Rows from expert 6 of block 5, named by matrix and row number. Rows with one number belong to one neuron. Each number is 50 + 10 x the weight over its row's rms, rounded and kept within 0 to 99. All counts start at 0. After the name is the row's rms in percent of the matrix's.
# up: expert up (model.blocks.5.mlp.up, 8x512x256), inputs 0-127
# down: expert down (model.blocks.5.mlp.down, 8x256x512, transposed), outputs 0-127
up.167 019:50 28 50 50 50 61 50 50 50 35 50 33 50 31 50 60 50 50 50 50 50 50 50 50 50 50 50 50 50 50 37 50 61 67 50 50 50 50 50 50 50 50 37 50 50 50 50 18 70 50 50 62 50 76 61 71 50 40 50 50 62 50 69 66 50 60 50 36 50 50 50 65 50 50 50 31 50 50 50 50 50 50 65 38 26 50 66 35 50 61 50 25 39 50 64 69 50 29 35 33 42 50 61 31 37 59 50 50 37 60 58 67 50 50 50 72 35 70 50 50 50 33 50 50 50 42 50 50
up.168 018:50 34 50 61 60 61 37 50 50 18 50 50 42 28 69 50 70 50 27 50 50 41 50 50 50 50 50 50 50 33 50 70 63 50 50 50 61 41 50 50 61 50 67 39 60 50 50 50 50 63 71 37 50 37 50 61 50 70 71 59 33 50 50 50 50 38 50 50 66 50 50 50 50 65 50 50 35 50 62 38 50 50 50 37 34 40 50 50 31 50 42 50 50 36 50 62 50 50 50 74 50 50 50 60 41 50 62 50 50 50 50 84 50 50 37 60 50 50 50 50 63 50 40 50 50 39 50 33
up.169 011:50 50 50 50 50 50 50 50 50 50 50 50 50 50 69 50 50 50 50 50 50 74 50 75 31 30 50 50 50 50 50 33 50 50 35 26 50 50 50 67 50 36 50 50 50 37 50 50 50 50 50 35 50 50 50 73 50 50 50 50 50 30 35 50 66 50 50 65 50 33 50 85 50 50 50 50 50 50 50 50 50 50 16 50 50 50 50 50 50 50 50 50 50 50 50 33 50 32 50 50 50 50 50 69 50 50 74 50 50 50 50 36 50 50 28 50 50 29 50 50 50 50 30 33 50 50 50 50
up.170 011:50 50 50 79 50 50 50 50 50 50 30 50 50 32 50 50 50 50 50 50 33 50 50 50 50 50 50 50 50 65 50 50 64 50 50 69 50 34 50 50 50 50 50 50 50 50 50 50 50 50 50 50 50 29 50 36 50 50 50 50 50 68 14 50 36 50 50 50 50 63 29 79 50 34 50 50 50 50 50 50 50 50 50 50 50 50 75 50 50 50 34 50 50 31 66 50 50 50 70 50 23 70 30 50 50 50 50 65 65 50 32 30 50 50 50 35 50 77 50 50 50 50 21 28 50 67 50 50
up.171 161:70 50 58 50 48 50 57 50 59 39 50 63 50 35 29 69 41 60 57 50 50 69 41 55 50 50 69 45 58 34 50 50 43 52 41 50 50 50 50 59 50 60 70 44 57 50 50 40 45 40 41 58 63 56 50 55 50 54 45 36 50 53 50 39 50 56 46 66 50 50 42 49 47 28 65 50 68 50 50 42 50 66 66 37 59 28 60 50 51 50 20 50 50 26 45 50 50 57 50 50 32 56 50 50 50 35 40 49 50 42 50 71 50 50 50 38 50 56 50 51 50 46 50 50 50 59 57 66
up.172 067:48 50 53 24 40 50 50 50 50 57 34 67 58 82 50 56 57 55 28 56 53 56 64 35 46 37 50 32 50 50 50 66 66 50 50 45 39 40 63 50 44 50 55 31 45 30 50 38 42 44 50 57 50 46 50 80 63 55 50 50 50 63 38 50 45 50 50 55 50 57 47 50 59 39 61 54 47 58 40 45 50 62 50 54 50 44 50 42 84 54 43 50 26 43 46 65 50 50 18 39 41 45 66 50 33 61 50 42 50 41 35 50 69 64 47 61 37 50 53 78 57 56 50 50 39 41 41 37
up.174 141:50 64 44 50 55 50 43 52 33 50 28 43 50 48 58 42 58 50 50 62 56 35 50 50 45 50 50 62 50 50 63 50 50 45 50 50 50 66 56 50 43 38 50 71 55 64 55 25 36 57 50 57 62 64 46 39 59 50 50 70 44 61 35 62 44 70 32 50 57 35 50 50 59 50 50 50 43 57 62 50 37 38 33 52 30 42 57 62 60 29 32 56 64 50 50 64 50 50 57 50 50 48 49 56 50 50 50 67 31 34 50 50 50 59 30 50 61 50 50 55 27 50 53 50 41 50 75 50
up.175 079:62 50 50 47 53 55 60 37 46 50 50 64 50 35 50 56 50 55 36 61 50 39 35 60 40 55 65 56 50 50 50 45 46 62 44 58 38 64 73 35 50 50 50 41 57 39 34 19 54 43 50 26 41 59 50 19 50 50 56 59 55 42 50 51 50 50 50 49 50 50 61 50 72 57 50 36 50 50 69 50 67 70 75 50 50 42 37 39 62 41 41 50 50 61 57 50 50 65 50 58 50 44 50 33 50 35 36 48 37 50 65 50 42 50 50 39 50 50 68 45 65 80 40 50 50 69 55 66
up.176 012:50 70 50 50 74 50 50 50 30 50 50 50 50 50 36 50 50 82 37 50 65 50 50 50 50 31 50 22 50 64 50 50 50 50 50 50 50 50 50 34 50 50 73 50 50 50 50 50 50 68 50 50 50 50 50 50 37 68 50 66 50 36 50 50 64 69 50 25 37 50 50 50 50 50 37 50 50 50 50 50 50 50 50 30 50 50 37 50 50 72 38 50 50 32 72 50 50 50 50 50 50 50 50 50 50 26 50 50 50 50 50 50 50 36 33 74 32 50 50 50 50 50 63 50 50 50 50 50
up.177 110:55 50 50 23 67 50 58 55 69 50 50 37 50 50 50 42 33 60 55 41 48 35 50 42 50 73 43 50 40 50 50 47 50 60 50 41 50 50 34 50 50 50 50 30 50 50 33 39 37 44 50 40 42 50 42 46 66 69 57 50 37 35 50 50 62 33 50 63 40 50 59 50 58 43 48 55 50 60 50 68 52 50 50 57 50 58 35 50 50 50 45 54 61 51 50 50 59 47 50 51 50 42 50 50 50 34 66 69 50 58 55 37 50 39 34 50 54 50 50 49 50 33 60 45 56 69 35 33
up.178 122:52 45 50 36 34 66 37 36 50 50 60 37 45 50 50 41 42 50 61 56 47 50 59 50 50 50 31 40 64 37 50 40 31 61 27 44 60 50 56 50 50 54 50 50 54 43 33 63 24 56 34 59 47 50 41 68 39 54 59 40 50 49 46 74 62 57 32 50 50 44 21 50 50 29 50 34 50 58 64 50 50 65 54 50 37 42 50 64 50 57 45 50 50 50 55 58 62 57 64 64 50 50 47 52 50 50 44 70 50 47 36 43 59 45 54 50 58 50 52 50 70 65 59 40 50 54 50 38
up.179 201:65 65 50 41 50 54 50 50 50 50 44 60 50 50 48 47 50 50 67 54 54 50 68 64 56 43 50 32 38 50 41 44 50 50 54 55 64 23 40 56 50 74 50 50 35 49 47 50 27 82 55 50 38 24 43 50 50 59 34 55 44 50 35 62 50 41 31 79 50 41 56 50 51 75 50 38 56 48 50 55 48 46 50 50 59 50 39 50 42 41 50 63 43 63 51 50 50 62 43 42 50 50 58 58 50 41 68 50 39 41 56 42 55 63 50 50 40 70 50 50 50 50 49 46 59 65 43 64
up.180 046:50 39 50 36 50 72 62 50 50 50 41 50 38 57 45 43 40 56 32 56 29 65 33 44 46 50 50 44 37 50 50 61 57 56 67 42 59 50 68 56 38 50 40 56 58 56 50 60 50 58 56 59 46 50 43 36 39 34 61 32 50 40 50 24 61 41 61 59 37 36 57 53 50 56 50 57 62 50 57 50 42 38 50 35 44 55 50 50 67 32 50 41 32 56 61 42 70 41 27 39 50 50 57 50 40 42 75 57 58 30 50 50 39 44 58 55 50 58 42 56 41 50 50 61 71 72 41 50
up.181 010:50 50 50 50 50 50 33 50 50 50 50 50 50 66 50 50 50 50 50 50 67 66 50 50 50 32 76 50 50 35 50 21 71 66 50 68 50 50 50 50 76 50 50 50 35 50 50 50 71 50 50 50 50 73 28 50 50 26 50 50 34 50 50 50 50 67 50 50 66 50 50 70 50 50 50 50 32 50 50 50 50 50 50 50 50 67 65 50 50 50 50 50 77 50 50 50 50 67 50 23 30 28 50 50 32 50 50 50 64 50 50 50 50 50 50 50 50 67 50 31 50 50 50 32 50 50 50 31
up.182 029:41 60 36 50 31 34 64 41 59 50 63 43 50 63 60 50 34 50 43 57 31 62 67 67 50 50 41 63 41 62 67 50 50 68 55 42 65 50 57 50 39 59 40 50 57 63 65 50 50 59 42 50 50 50 56 62 60 67 50 28 57 75 50 43 50 19 50 50 56 59 57 62 50 50 50 50 50 59 24 57 57 50 50 43 50 50 58 50 65 50 43 70 50 62 42 44 50 40 31 50 50 43 41 50 50 50 50 50 50 64 50 42 50 63 39 50 50 44 50 58 50 56 70 30 57 50 57 39
up.183 010:50 50 31 50 50 50 50 50 29 50 80 50 50 50 75 50 50 50 50 50 50 50 50 29 50 70 50 50 50 50 50 50 50 50 50 50 50 50 50 50 50 50 23 30 67 50 50 66 50 50 50 50 74 50 50 67 50 50 50 50 50 24 50 50 50 66 80 68 50 76 50 50 29 69 70 50 50 29 50 33 29 50 50 50 74 67 50 50 50 50 50 50 50 50 50 50 50 30 50 50 50 50 50 50 50 50 50 50 50 50 12 50 50 50 75 50 50 50 50 50 50 50 66 50 50 50 78 50
up.184 024:50 42 50 64 50 59 62 50 50 50 36 50 42 65 62 50 64 64 50 50 36 63 39 50 50 50 50 50 57 32 50 59 70 50 42 72 50 70 50 50 32 35 59 50 50 38 50 50 58 50 50 43 39 50 50 58 50 50 50 35 63 50 50 50 33 56 62 50 66 50 50 50 41 50 50 50 56 42 50 23 35 32 65 50 50 50 50 61 50 50 50 50 60 50 50 50 60 28 60 50 56 50 63 50 50 73 50 61 50 59 50 50 50 50 59 50 50 50 37 56 35 50 29 50 50 39 74 50
up.185 028:63 50 67 50 62 60 40 31 50 50 50 33 66 50 50 60 65 63 33 64 50 61 69 70 50 50 50 41 50 42 64 50 50 33 41 58 66 63 73 40 61 50 59 58 64 30 40 50 55 50 63 50 26 50 70 39 44 34 43 66 65 50 42 64 32 50 38 50 67 40 50 50 66 50 50 34 44 35 50 50 50 50 50 50 50 57 43 50 59 50 42 50 40 50 50 64 50 36 57 50 44 50 50 50 33 28 40 43 56 63 57 50 39 61 62 50 30 58 50 50 56 66 40 40 36 40 50 65
up.186 017:64 50 59 38 36 50 50 50 50 50 50 38 50 50 50 61 27 37 41 37 50 39 50 28 50 50 61 37 50 50 63 50 50 59 37 50 27 50 50 60 50 50 50 68 71 50 50 50 64 65 61 66 35 65 67 50 50 76 35 50 50 50 40 65 50 29 50 50 70 68 50 50 50 50 50 33 50 61 66 50 32 27 60 50 71 36 50 50 50 50 38 50 50 64 59 36 50 60 50 50 50 38 50 50 50 50 50 50 50 50 50 50 50 58 59 50 50 50 50 50 50 50 50 50 50 50 50 50
up.187 008:50 76 29 50 50 50 50 50 50 70 50 50 17 50 50 50 50 50 50 31 50 50 50 50 50 50 50 50 50 50 50 50 50 69 50 50 50 50 50 50 50 50 50 50 50 77 50 10 50 50 50 50 82 73 50 74 50 71 50 89 78 50 50 50 50 50 50 50 50 50 50 69 50 31 50 50 50 50 50 50 50 50 50 50 50 50 50 50 50 50 72 50 50 50 50 50 50 50 50 50 50 50 50 50 50 50 50 50 50 50 50 50 50 50 50 50 50 50 50 50 87 50 50 50 50 50 50 50
up.188 100:47 58 36 51 34 28 24 50 55 50 63 57 37 50 58 26 39 50 50 55 55 50 50 65 64 44 50 50 50 50 33 56 50 50 43 44 41 44 50 65 45 66 52 65 50 51 56 50 38 29 50 59 30 50 55 50 36 53 68 57 53 59 39 43 53 50 47 36 67 50 31 50 50 50 37 39 50 44 36 50 54 40 50 40 50 46 46 46 45 59 62 50 50 50 40 45 50 49 41 53 77 40 52 56 80 61 66 33 36 66 45 50 63 58 55 50 50 50 26 50 24 40 50 50 50 50 50 50
up.189 035:50 50 50 50 50 36 50 50 50 50 50 50 50 25 53 50 50 50 50 39 34 61 50 64 46 50 50 66 50 58 67 50 50 50 60 50 50 50 24 50 50 50 62 50 44 50 50 39 50 50 50 50 36 50 50 50 61 62 50 50 55 50 50 50 76 50 76 50 50 50 50 50 66 50 50 32 50 69 50 50 50 50 50 50 33 77 65 50 50 50 75 50 60 50 37 50 50 50 50 50 50 50 50 50 39 50 50 50 50 50 50 50 50 50 68 43 48 50 50 50 38 36 43 66 72 38 50 26
up.190 130:43 61 35 50 50 41 50 50 35 54 61 50 50 59 50 36 50 50 25 59 50 37 33 50 33 50 50 64 50 64 50 44 36 50 64 50 50 75 50 25 39 73 55 50 50 46 50 67 50 50 43 61 53 58 40 50 41 45 52 26 54 50 31 50 57 50 50 55 34 26 70 63 61 50 61 45 50 55 51 57 50 50 29 50 50 50 50 50 50 50 40 50 50 49 50 43 50 50 64 36 50 66 33 50 50 63 50 60 50 61 62 77 50 69 50 50 50 65 50 45 39 43 50 43 58 47 50 50
up.191 090:50 35 59 50 38 41 38 50 50 62 50 66 39 43 43 41 60 48 50 46 50 55 41 47 43 46 50 67 54 70 45 54 64 57 68 50 65 56 50 61 50 65 31 50 44 50 60 58 41 47 54 32 55 45 38 50 50 30 34 50 50 46 56 48 50 69 33 41 66 39 30 53 55 50 64 57 60 50 62 54 50 63 44 50 44 50 88 30 58 40 67 45 50 55 45 50 50 30 44 58 50 50 50 59 60 42 50 50 42 54 69 50 50 46 46 50 56 13 40 50 62 58 50 43 45 50 50 32
up.192 111:58 50 40 32 44 44 50 62 44 50 58 50 47 50 63 56 56 44 64 50 50 24 36 41 50 57 50 50 50 50 60 60 41 50 50 35 50 60 54 54 37 63 50 25 47 44 48 23 46 50 50 50 50 50 50 50 37 81 63 50 73 57 41 50 50 52 50 43 62 54 42 41 60 50 56 54 52 50 69 62 60 58 57 50 64 38 60 39 37 43 50 55 47 44 47 60 38 50 41 50 30 50 50 59 83 45 71 45 50 50 37 43 50 43 60 36 58 57 39 58 44 50 39 50 67 50 50 66
up.193 039:50 50 50 50 43 69 50 40 50 37 50 63 59 50 50 50 50 29 59 78 50 50 50 62 50 42 50 60 32 36 50 42 29 57 39 50 50 30 48 50 36 68 42 45 63 63 50 58 50 33 50 73 50 61 43 50 50 39 32 57 50 41 32 47 65 50 55 56 42 50 50 42 50 50 50 72 50 50 60 43 50 62 45 50 31 41 61 50 50 61 36 50 64 63 55 42 50 64 50 41 50 50 55 36 40 21 50 50 30 50 50 59 46 50 44 37 59 50 50 50 50 50 50 50 50 34 50 50
up.194 211:04 39 43 59 40 64 50 50 50 50 26 58 44 44 49 50 50 50 65 42 50 44 50 50 36 66 45 50 72 45 50 50 50 52 60 58 50 44 50 60 50 62 41 34 50 50 50 50 40 36 50 49 50 40 53 50 84 45 35 78 55 50 57 28 32 59 47 45 50 50 61 23 50 50 39 45 50 50 53 50 57 45 60 50 38 36 59 38 53 50 65 50 37 66 37 50 50 81 57 58 39 41 50 53 45 43 50 50 50 42 59 38 45 62 57 41 52 31 44 58 29 43 50 50 50 50 50 49
down.167 021:50 66 50 58 69 50 50 38 50 58 34 76 50 68 50 50 50 50 50 61 50 50 36 35 50 50 67 35 50 36 50 50 50 50 50 50 72 64 50 50 50 33 50 66 64 50 50 50 34 59 50 43 50 44 50 34 31 50 50 41 60 39 50 50 50 50 50 50 50 50 50 50 35 50 50 50 50 50 67 40 62 50 50 50 70 50 50 50 73 50 61 50 73 43 61 25 64 60 58 63 50 39 50 50 50 50 37 50 50 39 50 40 50 66 50 50 50 21 50 50 41 50 50 50 50 50 50 36
down.168 014:50 50 50 50 50 50 37 50 50 70 50 36 50 74 38 50 50 50 50 50 50 50 50 62 35 83 50 50 50 37 68 50 50 50 50 34 36 50 36 50 39 50 32 50 64 50 30 22 50 50 28 70 50 50 50 50 50 50 50 50 35 33 31 50 50 50 50 50 50 61 63 36 50 31 61 50 70 50 50 50 50 82 50 50 50 26 50 50 50 50 65 61 50 34 50 50 50 50 50 30 50 64 29 50 50 50 30 50 50 37 37 40 74 50 50 50 50 50 50 50 50 63 50 50 50 50 50 50
down.169 009:50 50 50 50 71 50 77 30 33 50 24 50 50 50 50 50 50 67 68 50 50 50 50 24 50 50 50 32 50 50 50 50 50 50 50 50 26 50 50 50 50 50 29 68 10 30 73 50 50 50 50 50 50 50 50 50 50 50 50 32 50 50 50 50 50 50 50 50 50 50 86 50 50 50 50 73 50 32 50 50 50 50 50 50 33 50 50 50 50 50 50 50 50 50 50 50 50 75 76 50 50 50 50 50 50 50 50 70 50 50 67 50 50 50 50 50 50 50 50 50 50 50 50 50 50 50 50 50
down.170 009:50 33 50 50 50 50 50 50 50 50 50 50 50 72 50 50 50 50 50 50 50 33 50 50 50 50 19 50 50 34 50 67 50 50 23 50 50 25 50 66 31 50 50 50 50 50 73 50 75 66 50 67 50 68 50 50 50 50 50 50 50 50 50 50 50 50 50 86 50 33 50 26 31 70 29 50 50 71 50 50 50 50 50 50 50 50 50 50 50 50 50 50 50 50 50 50 25 50 50 50 50 50 50 50 73 50 50 50 50 50 50 50 50 50 34 50 50 50 50 30 67 50 79 50 50 32 50 50
down.171 165:37 50 10 50 45 50 50 50 38 60 50 50 39 50 50 50 67 45 50 50 41 52 45 50 50 50 50 43 50 37 50 59 50 50 56 43 55 50 38 50 54 29 50 60 50 58 59 50 55 50 58 44 50 29 65 50 42 63 50 38 51 41 50 52 56 50 50 50 67 58 59 50 50 50 35 50 50 50 69 37 29 60 50 45 45 72 50 76 44 37 40 50 41 50 63 33 33 34 42 50 59 50 27 50 50 71 35 50 49 26 50 37 54 50 90 36 50 58 36 56 50 47 50 51 51 50 49 43
down.172 064:60 58 62 67 44 50 54 54 37 33 50 36 50 55 55 34 53 50 44 43 44 55 70 45 48 73 65 59 56 44 37 50 50 60 60 50 65 65 50 54 33 58 58 65 58 37 62 50 42 50 50 45 60 53 31 37 50 50 68 53 69 50 63 40 50 53 47 46 46 64 50 36 63 50 50 62 50 36 50 40 29 60 42 67 50 62 59 47 50 67 43 47 42 50 54 31 50 50 58 39 52 29 50 50 50 58 50 63 50 59 50 40 50 42 38 50 48 54 41 55 57 46 59 63 41 40 44 58
down.174 136:50 57 50 50 44 50 33 58 50 50 50 50 50 50 59 58 50 54 40 60 62 50 50 58 48 52 60 39 44 50 50 47 67 61 43 53 35 50 33 50 50 64 68 50 50 52 20 39 46 50 50 59 56 50 41 50 50 50 50 50 50 65 50 50 50 47 54 35 50 50 50 50 50 50 50 80 56 42 61 56 72 50 40 50 52 38 64 50 40 64 63 50 50 50 31 50 50 49 53 50 40 50 46 50 46 39 60 50 46 37 50 34 50 60 47 42 58 45 50 52 50 41 50 42 73 57 50 57
down.175 074:27 64 35 41 68 37 50 42 50 50 52 58 44 41 50 32 50 50 50 22 50 60 74 50 46 50 50 24 61 50 45 62 44 56 50 50 50 50 50 65 50 50 50 50 38 50 50 50 18 35 60 64 40 62 50 50 57 42 26 69 50 50 50 63 50 50 50 50 50 42 40 50 43 32 61 50 50 50 59 50 61 55 50 46 59 50 55 50 37 57 72 50 50 63 60 50 50 60 60 50 50 44 38 50 28 66 40 58 67 55 50 50 50 50 50 46 50 61 50 64 50 50 50 73 50 35 50 50
down.176 010:50 50 50 50 50 50 50 50 65 50 50 34 50 50 50 69 50 50 50 50 32 50 66 50 33 50 50 36 71 28 50 50 50 50 50 50 50 50 50 50 50 50 50 50 50 29 67 50 50 36 32 50 50 50 50 50 30 50 50 50 50 50 50 35 50 50 50 50 68 50 50 50 50 50 50 65 50 70 50 50 34 29 50 50 50 50 65 50 50 50 50 50 50 50 50 50 50 50 50 50 65 82 50 50 50 50 50 50 69 50 65 31 71 50 50 50 50 34 50 50 50 30 50 30 50 50 50 50
down.177 113:62 66 59 64 50 46 50 50 46 35 37 50 53 32 80 50 50 58 57 62 47 40 40 53 56 50 50 58 66 43 45 50 50 22 50 58 51 50 45 50 50 62 50 50 62 50 50 36 72 50 50 50 27 58 34 54 34 51 71 50 50 60 50 42 49 61 27 26 38 42 50 44 50 64 53 50 50 50 29 34 59 43 50 50 46 40 50 50 50 55 50 40 50 50 44 40 50 50 19 50 50 50 50 59 70 50 61 50 57 50 50 45 50 50 29 51 66 50 50 43 45 52 50 50 50 51 50 50
down.178 103:50 64 49 40 50 35 62 65 33 44 50 50 50 69 50 59 53 35 50 48 21 50 50 59 56 38 44 57 37 37 39 50 50 42 58 57 71 50 50 50 52 50 50 50 57 62 50 50 68 55 34 50 76 46 26 50 31 52 33 24 32 73 50 38 38 50 47 38 60 50 56 55 50 38 38 50 60 50 40 31 48 62 36 50 42 50 39 50 43 71 59 50 37 50 62 50 66 50 60 50 37 50 50 50 50 50 45 62 50 50 67 56 52 48 45 61 50 47 41 55 35 64 59 37 50 50 50 50
down.179 192:57 73 50 70 78 50 59 59 47 39 50 40 40 50 32 35 50 50 40 40 36 50 50 70 50 62 67 49 50 50 50 51 38 27 71 28 50 66 52 50 54 43 44 50 55 48 50 39 54 43 50 46 48 50 39 38 46 45 45 46 36 49 50 44 57 48 53 50 62 60 50 59 49 54 53 44 46 33 50 50 50 46 60 50 37 55 50 32 50 50 59 57 49 42 50 48 42 63 43 50 51 40 24 56 50 64 50 63 50 50 50 67 50 50 61 52 75 50 66 45 66 68 51 60 68 60 50 49
down.180 042:21 43 46 50 57 40 50 50 56 38 59 50 50 40 61 54 50 50 62 40 45 50 50 50 50 58 41 64 63 50 72 57 57 44 50 37 50 45 46 62 57 31 63 37 57 50 43 45 50 50 60 38 50 50 38 59 32 71 50 54 57 61 46 67 40 37 38 50 68 45 55 44 55 45 59 50 67 50 50 50 36 58 50 44 50 50 36 38 36 58 30 60 50 50 50 54 58 50 57 58 50 50 38 56 50 55 65 50 44 38 81 36 56 57 43 61 27 50 54 24 43 50 50 46 45 50 43 43
down.181 010:67 50 73 50 50 50 50 50 50 50 50 50 50 33 50 50 50 21 50 34 50 50 50 75 65 50 50 50 16 78 50 71 50 50 50 50 50 50 31 50 50 50 50 50 50 35 69 50 50 70 50 50 50 32 50 50 50 50 50 50 50 50 50 50 50 50 50 50 31 50 50 50 25 50 50 34 50 50 50 50 50 50 66 50 50 50 50 67 50 50 35 50 21 50 50 50 50 50 50 50 66 50 50 50 50 50 50 50 50 50 50 23 34 50 50 33 50 50 66 50 50 74 50 50 50 50 50 50
down.182 031:65 58 73 50 40 61 50 38 38 50 50 60 37 50 50 41 67 50 50 50 50 36 50 65 63 57 44 50 50 19 42 57 57 50 50 50 42 39 50 39 43 61 37 50 39 42 50 50 60 43 62 28 50 50 50 35 59 50 70 50 36 44 50 43 50 58 63 50 33 31 39 50 50 57 50 42 60 26 46 50 50 43 43 62 38 43 60 58 59 44 58 41 58 22 50 55 50 81 42 50 62 39 50 63 50 42 50 64 50 50 62 72 56 50 50 39 57 50 41 35 37 43 34 65 50 34 50 50
down.183 010:67 50 67 50 32 50 50 50 50 50 50 50 50 50 50 50 69 50 50 50 50 50 67 50 50 50 50 70 66 29 50 50 50 50 68 27 50 23 50 50 50 50 50 50 50 50 50 50 50 50 50 50 50 50 50 23 50 50 50 50 50 88 50 50 35 50 31 28 50 50 50 50 30 28 50 50 50 68 50 68 50 50 23 50 30 50 50 50 25 50 50 25 50 50 50 66 50 50 50 50 50 50 50 50 50 73 50 50 50 50 50 50 50 27 31 50 50 50 50 50 50 50 23 50 50 50 50 50
down.184 022:50 50 29 50 33 66 60 42 50 50 42 50 42 50 40 50 50 50 50 61 43 50 41 50 50 50 32 50 50 50 50 50 32 50 50 50 60 50 66 50 50 37 50 44 58 60 34 50 50 42 43 60 36 60 41 50 38 41 37 59 50 29 50 60 66 50 43 59 39 65 50 50 64 50 50 64 38 50 71 59 50 50 50 34 50 50 70 57 79 41 40 40 50 65 50 50 50 50 50 61 50 70 39 50 62 50 38 42 68 36 44 61 58 50 36 40 34 50 50 44 50 50 50 50 50 50 40 50
down.185 025:50 60 42 50 50 50 58 60 50 59 50 50 50 40 50 28 50 70 50 38 40 44 25 50 43 26 29 50 50 50 50 59 50 38 50 50 50 50 41 50 50 31 50 50 57 42 67 43 50 55 30 41 58 41 61 31 61 50 34 64 50 42 37 50 68 50 60 57 50 50 50 32 50 71 62 61 41 50 64 62 43 59 50 43 39 58 58 62 50 50 59 32 75 50 50 59 57 41 50 50 50 58 50 57 62 64 40 58 66 50 50 56 38 24 40 68 36 44 50 50 50 58 50 50 50 50 50 50
down.186 015:38 50 50 69 50 50 70 36 50 50 50 50 50 50 38 36 61 50 50 35 36 50 23 77 50 63 40 60 32 50 50 50 50 39 50 50 63 50 30 41 61 50 50 50 50 65 60 50 50 67 34 50 64 41 26 50 50 50 50 50 50 74 38 50 50 35 50 50 36 74 38 36 36 50 50 50 50 50 50 50 50 50 35 65 50 50 50 50 62 50 80 37 50 50 50 38 50 50 38 66 50 50 50 50 66 50 50 22 50 50 50 50 50 37 50 50 50 50 50 50 62 50 50 50 50 50 50 50
down.187 008:50 50 50 73 69 50 50 50 50 71 30 68 50 50 50 50 30 50 50 50 50 50 32 50 50 75 50 29 50 50 50 50 50 50 50 50 50 50 50 50 77 50 50 50 50 73 50 50 50 50 50 50 32 18 50 50 71 50 50 50 50 25 50 50 50 50 50 50 50 50 28 50 29 50 50 50 68 50 50 50 50 50 23 77 50 50 50 68 24 50 30 50 50 70 50 50 50 50 50 32 50 26 50 50 50 50 50 27 50 50 50 50 50 50 50 50 73 27 71 50 50 50 50 50 50 50 50 30
down.188 097:50 25 43 40 58 66 50 66 50 50 50 50 41 44 20 39 50 59 51 69 35 36 41 37 50 65 41 50 59 50 58 50 63 50 64 33 64 49 73 50 46 34 42 50 46 50 41 50 50 50 50 49 64 60 37 50 62 45 39 50 47 45 55 41 40 50 46 50 50 44 73 57 45 50 77 56 54 34 65 42 42 50 68 66 32 65 37 34 50 63 48 53 36 50 58 62 50 34 50 59 32 65 50 50 50 62 52 47 66 38 50 38 70 50 62 42 50 43 50 28 61 65 44 40 53 59 45 50
down.189 037:76 60 35 50 50 50 44 50 50 50 74 32 50 50 74 34 50 50 35 50 50 76 50 50 50 56 50 66 66 37 34 50 50 32 38 50 50 50 50 50 41 59 64 50 50 50 50 50 50 69 50 39 64 50 28 50 50 50 50 41 26 61 50 50 62 50 60 50 50 50 50 50 59 75 50 50 50 76 69 50 29 50 60 50 42 61 36 50 50 50 50 72 50 37 62 62 64 56 50 60 50 50 78 50 59 50 50 50 50 75 50 50 50 34 37 59 50 50 83 56 31 46 50 44 41 26 43 31
down.190 138:50 34 62 25 50 46 62 50 50 51 59 50 69 34 50 36 73 62 40 42 50 68 63 64 70 50 43 56 50 32 50 59 41 50 65 50 50 54 50 35 50 41 36 39 59 57 50 50 57 65 50 62 45 50 43 54 50 54 63 48 58 71 58 50 30 50 45 52 70 47 47 70 47 50 56 59 41 41 50 37 50 46 74 40 50 40 31 33 50 50 41 54 57 49 26 26 50 50 50 31 50 45 28 70 45 50 65 50 57 58 54 50 50 50 67 55 50 50 46 55 62 50 50 50 32 56 60 65
down.191 089:69 47 35 40 49 50 50 44 43 50 66 39 61 50 50 50 57 53 35 29 50 62 45 38 50 56 50 50 35 50 65 47 60 50 26 55 48 38 57 53 50 58 69 50 57 68 50 32 44 50 50 57 48 50 67 49 32 36 39 50 39 46 66 50 52 27 62 43 50 55 48 50 41 40 59 50 40 53 59 58 59 41 50 34 50 43 36 50 56 64 50 50 59 50 42 62 36 58 50 33 50 55 49 48 42 37 72 46 49 50 50 48 50 50 50 34 43 69 37 57 49 50 50 50 63 54 36 44
down.192 109:60 42 59 55 51 50 62 57 50 50 50 60 50 50 50 50 66 50 50 60 26 50 61 44 62 46 58 39 59 50 60 39 61 39 53 59 50 41 50 74 60 42 57 62 54 32 44 44 68 39 63 66 63 58 57 50 42 50 53 27 50 63 50 68 50 43 50 50 61 56 63 54 31 65 50 58 44 50 66 27 50 50 46 50 45 50 58 50 50 58 50 56 62 69 45 34 47 50 62 50 46 45 63 47 50 50 60 46 50 51 37 50 44 61 50 24 50 55 72 50 56 50 53 63 46 61 56 30
down.193 041:62 50 48 39 61 44 50 50 56 36 60 50 64 58 50 50 64 50 43 47 37 55 61 44 56 61 50 50 50 50 41 50 72 50 42 50 50 43 50 60 37 59 75 50 50 50 35 50 50 38 50 36 58 39 24 46 50 46 50 54 45 50 50 58 50 50 33 50 50 59 61 50 50 55 61 50 53 50 50 27 39 59 58 50 50 64 42 68 62 42 50 74 36 50 50 34 50 31 42 50 60 50 50 68 62 50 50 50 68 33 25 54 50 56 50 77 50 70 50 37 44 50 47 50 44 38 50 50
down.194 197:61 41 50 58 50 64 71 45 49 32 60 54 50 55 61 66 63 44 33 52 39 62 57 57 50 49 29 42 50 50 59 50 59 40 44 50 50 38 37 42 50 50 56 60 50 50 38 60 72 61 39 50 50 67 63 62 61 57 50 51 50 45 50 50 50 62 50 50 50 56 62 35 40 64 47 39 56 50 46 50 41 51 47 37 50 39 51 55 50 50 50 50 54 50 38 50 50 59 53 50 50 43 30 70 50 33 50 50 40 50 33 50 76 50 41 54 50 50 50 46 50 50 38 49 50 50 37 50